{"train_examples": 78125, "n_mels": 64, "hop_length": 160, "input": "log_mel", "spec_augment": false, "targets": ["word"], "norm": "rmsnorm", "norm_position": "sandwich", "layers": 8, "am_softmax_margin": 0.2, "init": "orthogonal", "orthogonalizer": "newton_schulz_5", "batch_size": 256}
Rows from block 2 of a small audio embedding model, named by matrix and row number. Rows with one number belong to one neuron. Each number is 128 + 32 x the weight over its row's rms, rounded and kept within 0 to 255. All counts start at 0.
After each neuron's rows are labels from the 100 clips, of 14848, where the neuron reaches its highest value: "top examples" is what is common among them; "peak on" is the class under the peak. Only what is clearly more common there than usual is listed. The data: single English command words and digits, spoken by a formant synthesiser in many voices.
# fc1: MLP up (model.blocks.2.mlp.fc1.weight, 1152x384), inputs 70-104
# fc2: MLP down (model.blocks.2.mlp.fc2.weight, 384x1152, transposed), outputs 70-104

fc1.613 [120 186  78 108 123 144 104  74 146 119 131 126 157 210  75 143 112 135 170 136 128  93 146 128 166  65 108  92  89  72  85  89  93 154 169]
fc2.613 [149 129 131 159 176 137 113 131 116 119 137 154 121  93 156 115 187  96 106 109 127 161  58 164 103 210 128 161 137 127 107 159 140  77 124]
top examples: /aʊ/; /d/; /n/; word: down
peak on: /aʊ/; /d/

fc1.128 [ 93 112 148 130 182  85  83 138  72 172 132 153  62 135 116 137 100  69 117 124 141 127 133 130 138  99 152 135 104 120 139 111  99 103 127]
fc2.128 [144 134 180 110  52 121 161 123 144 190 125 110 139 138 113 102 144 159  84 132 159 161 141 164 112 143  83 142 118 106 156 107 113 110 101]
top examples: /k/; /s/; /z/
peak on: /s/

fc1.662 [151  77 121 116 176  89 107 127 189  82 144  71  86 142 193 131 159 144  81 100 187 164 131 140 150 117 127 136  98 128 159 154 119  50 129]
fc2.662 [135 198 171 151 113 120  79 104  56 111 120 149 160 145 117 122 103 142 126  93 134 114 135  82 126 156 100  70 203 117 159 127 123 110 118]
top examples: /ɔ/; white noise; pink noise; /k/
peak on: /ɔ/

fc1.91 [152 119 161  84 171 159  89 103 147 159 210 139  80 138 105  55 134 111  96  94 115  92 136 193  55 137 160 129 115  73 137 138 144  73 125]
fc2.91 [149 124 118 160 142  79 140 139 139  78 126  80 106 117 132 208  86 192 149 129 141 183 121  79 102 173 124 174 108 134 185 157  62 155 149]
top examples: /oʊ/; thin (high-pass); /z/
peak on: /oʊ/

fc1.443 [105 153 120 167 145 115  96  96 214 157 168 100 120 130 118 102 148 105 159 127  87 122 125 137 153 122 133 186 154 131  86 116  97  87 126]
fc2.443 [154 173 118 157 120 121 126 162  75 104 169 141  73 103 164 140  72  79 173 178 173 116 150 148 166 124 148  96 142 114 128 112 132 169  47]
top examples: /oʊ/; voice: deep voice; pink noise; white noise
peak on: /oʊ/

fc1.407 [166  99 132 141 168 120 118  97 132 163 132 117 109 133 157 122 129 114  94  79  98 133 133 177 107 152 152 149 116 146  62 151 152 123  72]
fc2.407 [ 75 115 163 137 163 123  76 156 120 129 143 127 110 156  97 157 165 111 125 113 143 128 125  64 202  78  98 141 155 122 138 125 114 121 113]
top examples: reverberation; /ə/
peak on: /n/

fc1.266 [167 127  72  70  99  93  91  77 133 137 156 133 139  92  92 167 132 122 100 117 130 190 106 138 146 127 140 164 174 129  82 150 191 111  40]
fc2.266 [112 139 131 143 131 163 166 119 113  97  65 170  76 130 137 153 117 148  90  66 132 155 126 119 118 147 127  89  73 115 120 108 148  98 172]
top examples: /f/; /ɔ/
peak on: /f/

fc1.487 [166 126 181 157 136  87 160  90 124 153 149 132 119 109 150 129 191 114  79 136 131 142 126 165 102 119 130 132 128 145 141 152 124 132 113]
fc2.487 [ 79 105  99  97 139 222  83 113 137 101 147 123 107 139 135 161  71 116 179  93 153 121 130  63 149 136 166 127 129  85  76 136 137 128 120]
top examples: /k/
peak on: /f/

fc1.110 [145 103 126  94 130 169 115  81 155  86 129 136 125 126 147 153 103  93  82 103  70  99 141 168 106 147 148 170 137 152 153 128 110 150 137]
fc2.110 [116 189 172 100 144  86 108 152 118 169 130  84 179 166  92 159 160 112 165 140 112 160 143 118 116 122 104 139 156 118 158 124  93 134 132]
top examples: /k/; /s/; voice: deep voice; /æ/
peak on: /s/

fc1.107 [123 106 102 104 210 108 166 137  65 183  65 177 153 125 159 156 116 106 150  91 161 124 124 177 120 124 120 139 156 126 103 161 126 106 143]
fc2.107 [144 153 179 104 133 163  92  34 164 170  90 126 136 134 110  73 137 158 122 171  77 176 129  96  87 160 107 135 130 115 182 110 120 179 120]
top examples: /ɝ/
peak on: /ɝ/

fc1.313 [134 120 101 124  75 154 166 126 130 132 155 150 126 103 200 135 193 132  69 147 106 131 116 100 122 112 126  87 168 173 127 145 170 122 119]
fc2.313 [156 132 184 155 197 112 105 110 156 100  98  62  90 114  98 117 125  96 158 148  96 121 120 169 123 144 131 122  63 106 162  82  80 130 150]
top examples: reverberation; /oʊ/
peak on: /oʊ/

fc1.72 [122 130 113 144 103 141 121 129 103 142 173  87 158  89 151 139 116 109 163  59 117 192 154  74 121 100  86 153 139 149  85 127 119 163 100]
fc2.72 [ 61 128 190 187  95 208 170 150 115 162 104 112 151 170 141 158 156  78  81 139 128  97  69 131 155 147 153 118 115 145 149 123 130 123 188]
top examples: /ɔ/
peak on: silence

fc1.95 [152  95  97 109  88 112 136 105 115 157  91 105 135  90  78 164  96 118 122 124 147 135 149  65 131 153 147 143 118 101 101 143 132 148 129]
fc2.95 [129 118 150  96 156 133 166 106 131 138 156 114 104 113 116 110 187 152 148 129 143 100  97  94 152  97  93 106 134 155 146 137 109 118 163]
top examples: /ɔ/; /f/
peak on: silence

fc1.318 [106 100 148 124 127 143  48 109 163 213 119 103 103 116  60 192 156 147 149 148 161 116 184 122 134 124 124 161 109 133  93 108 149 168 166]
fc2.318 [ 86 133 142 121 142 123 149 126 146 140 143  88 195  80 126  96 194 168 187 130 110 177 109 102 170 192 117  96 141 126 138 138 142  97 147]
top examples: /aʊ/; /d/; word: louder
peak on: /aʊ/

fc1.363 [ 98  69 106 116 120 203 164 161 116 153 125 122 123 159 155 149 117 143 114 185 112 139 153 170 101 174  93  79 141 143 180 118 127 114 145]
fc2.363 [134 180 170  93 118 162 117 126 127 172 153 164 103 125 153  99 112  65  97  97 157  49 123  93 140  97  93 175 154 104  55 111 125 126 145]
top examples: /k/; /s/; voice: child-like voice; /z/
peak on: /s/; /z/

fc1.35 [ 88 156 119 105  78 128 103 101 168 108 139 124 109 171 144  96  69 108 155  98 150 119  72 150 141  96 160 129 136 135  94 169 123 135  91]
fc2.35 [145 118 117  73 119  94 155 147 137 144 143 145 145 102 136 133 128 125 106  93  93 156 125 120 108 169 130 126 124 128 176 103 113 122 138]
top examples: /ɔ/; voice: high voice
peak on: /ɔ/

fc1.576 [102  97  86 158  83 126 105 141 122 143 167 152  84 167 101 162 116  55 122  98 163 125 100 128 189  81 142 103 132 160 151 111 169 151 139]
fc2.576 [143 162 116 177 133 169 121 141 152  76 113 112 171  65 182  75 133 143 122 136 134 108  76 152 140 193 123  80 120  88 131 170  89 116 133]
top examples: /f/; /ɔ/; rumble; word: off
peak on: /f/

fc1.520 [121 190 114 117 117  85 152 120 177  63 120 113  42 161 154 106 137 121 180 116 149  97 150  99 184 149 109 101 120 123 145 131  94 163 111]
fc2.520 [141 159 137  85 125 196  78  93  85 127 144 130 138 145 166 143 187 211 113 135 113 112  57 161  81 118 144 138 129 115 132  76 158 107 128]
top examples: /k/; /æ/; /s/; clipping
peak on: /æ/

fc1.457 [109 154  99  77  95  89 115 100 104 138 145  97 141 196 158 179 154 103  62 122 121 111 114 129 117  78 141 162  96 106 102 173 135 112 163]
fc2.457 [123 149  98 100 112 147  78 149 139 120  62 153 115  77 158 131 115 150 137  92 133 133 106 125 137 124 154 124 183 144  87 142  48 157  69]
top examples: /f/; /ɑ/
peak on: /f/

fc1.614 [147 161 160 166 183 108 143 110 139  67 156 119 100 174 165 120 185 166 156 110 158  92 105  97  75 122 150  97 112 109 146 132  92 173 157]
fc2.614 [115 132  84 129  98  88 140 136 118 141 180 147 117 167 135  99 103 129 130 161 138  79 128  68  89 102  25 109 151  71 128 174 190 136  90]
top examples: reverberation; /ɹ/; /ɔ/; /f/
peak on: /ɔ/

fc1.241 [168 107 121 176  97 143 123  92 112 124 119 138 169  81 111 149 181  97 146 115 109 111  95 114 140 147 131  80 103 128 142 101 161 141 124]
fc2.241 [143 118  80 155 126  94  99  56 205 147 143 134 114 154 196 152 147 179 129 167 143 145 129 102 113 146 102 165  99 131 133 112 129 114 161]
top examples: /k/; /s/; /z/; /ɪ/
peak on: /z/; /s/

fc1.224 [142 132 176 187  79  91 135  96  84 110 162 112 110 132  98 189 184 170  73 138  90 149 143 119 108  94 125 129 128 157 178  91 120  83 119]
fc2.224 [ 75 128 152 143 130 169 125 149  87 105 128 134 145 122 157 133 104  86 134  72 178 163 136 100 139 151 158 132 161  67  64 152 166 131 135]
top examples: /f/
peak on: /f/

fc1.698 [136 155  94 147  83 155 114 117 158 114 112 112 143 158 150 179 119 140 145  94 142 137 134 144 108  95 185 141 141 140 154 160 119 115 116]
fc2.698 [148 143 167 113 155 125 111 146 165 132 145 144 134  85 139 117 120 100 120 134 122 160 137 189 147 141 143 175 124 173 110 136 129  94  82]
top examples: /k/; /æ/; /b/; word: back
peak on: /k/

fc1.244 [144  92 114 169 106  62  73 148 117 133 125  85 132 185 185 111 159 129 155  44 144 133 170 134  87  89 106 112 144 137 179 143 109 109 134]
fc2.244 [176 146 192 130 180 148 144 108 137 136 104 111 130 173 134 104  66  99 119  77 154 191  89 140 190 114 122 138 186 138 101 114 175  65 125]
top examples: reverberation; voice: low voice; /ɛ/; /eɪ/
peak on: /ɛ/; /eɪ/

fc1.123 [ 96  97 116 157 146 140 107  71 126 123 145 108  47  88 144  62 152 122 173 109 117 121 137  94 141 167 113 160 138 113 188  78 140 106 118]
fc2.123 [100 103 109 142 113  82 135 148 134  60 140  67  95 138 134 113 126  59 102 144 142 131  90  51  86 136 131  86 104 128  98 172 123 109  74]
top examples: /ɔ/; voice: child-like voice; /f/; /ɹ/
peak on: /ɔ/

fc1.235 [ 89  94 106  69 118  92 117 168  86 165 142 160  83 152 151 121 165  88  98 122 157 107 138 112  66 162 108 159  85 120 176 157 140 177 165]
fc2.235 [157 155 110 103 104  94 205 121 138 115 117 175 152  86  82 151 107 169 167 146 157 165 129 130 150  88 134 119 162 106  91 131 135 170 152]
top examples: /ɝ/; /w/; /ð/; word: weather
peak on: /ɝ/

fc1.111 [ 48 170  98 166 163 122  58 174 156 138 120 130 134 119 139 187 108 166 193 120 187  88  84 152 143 138 126 152  81 158 110 126  80 169 121]
fc2.111 [124 146 134  72  92 111 145 161 122 212 134 143  93 129  90 133 116 190 119 124 117 104 123   5 110 141  83 133 146 156 122 165 140 159 167]
top examples: /ɝ/; voice: high voice; pink noise
peak on: /ɝ/

fc1.638 [112 171 114  90  78 114 146 113 113 206 105 153 134 121 119 122 126 208 108 178 122 174 139 143 149 164 124 165 173 116 105 181 152 101 133]
fc2.638 [168 129 146  60 184 157 155 126 109  85  83 100 181  71  61 193 142 115 140  87 156  95 129 153 105 153 130 124 103 108 121 144 161 167 148]
top examples: /aʊ/; /d/; word: down; /g/
peak on: /aʊ/; /d/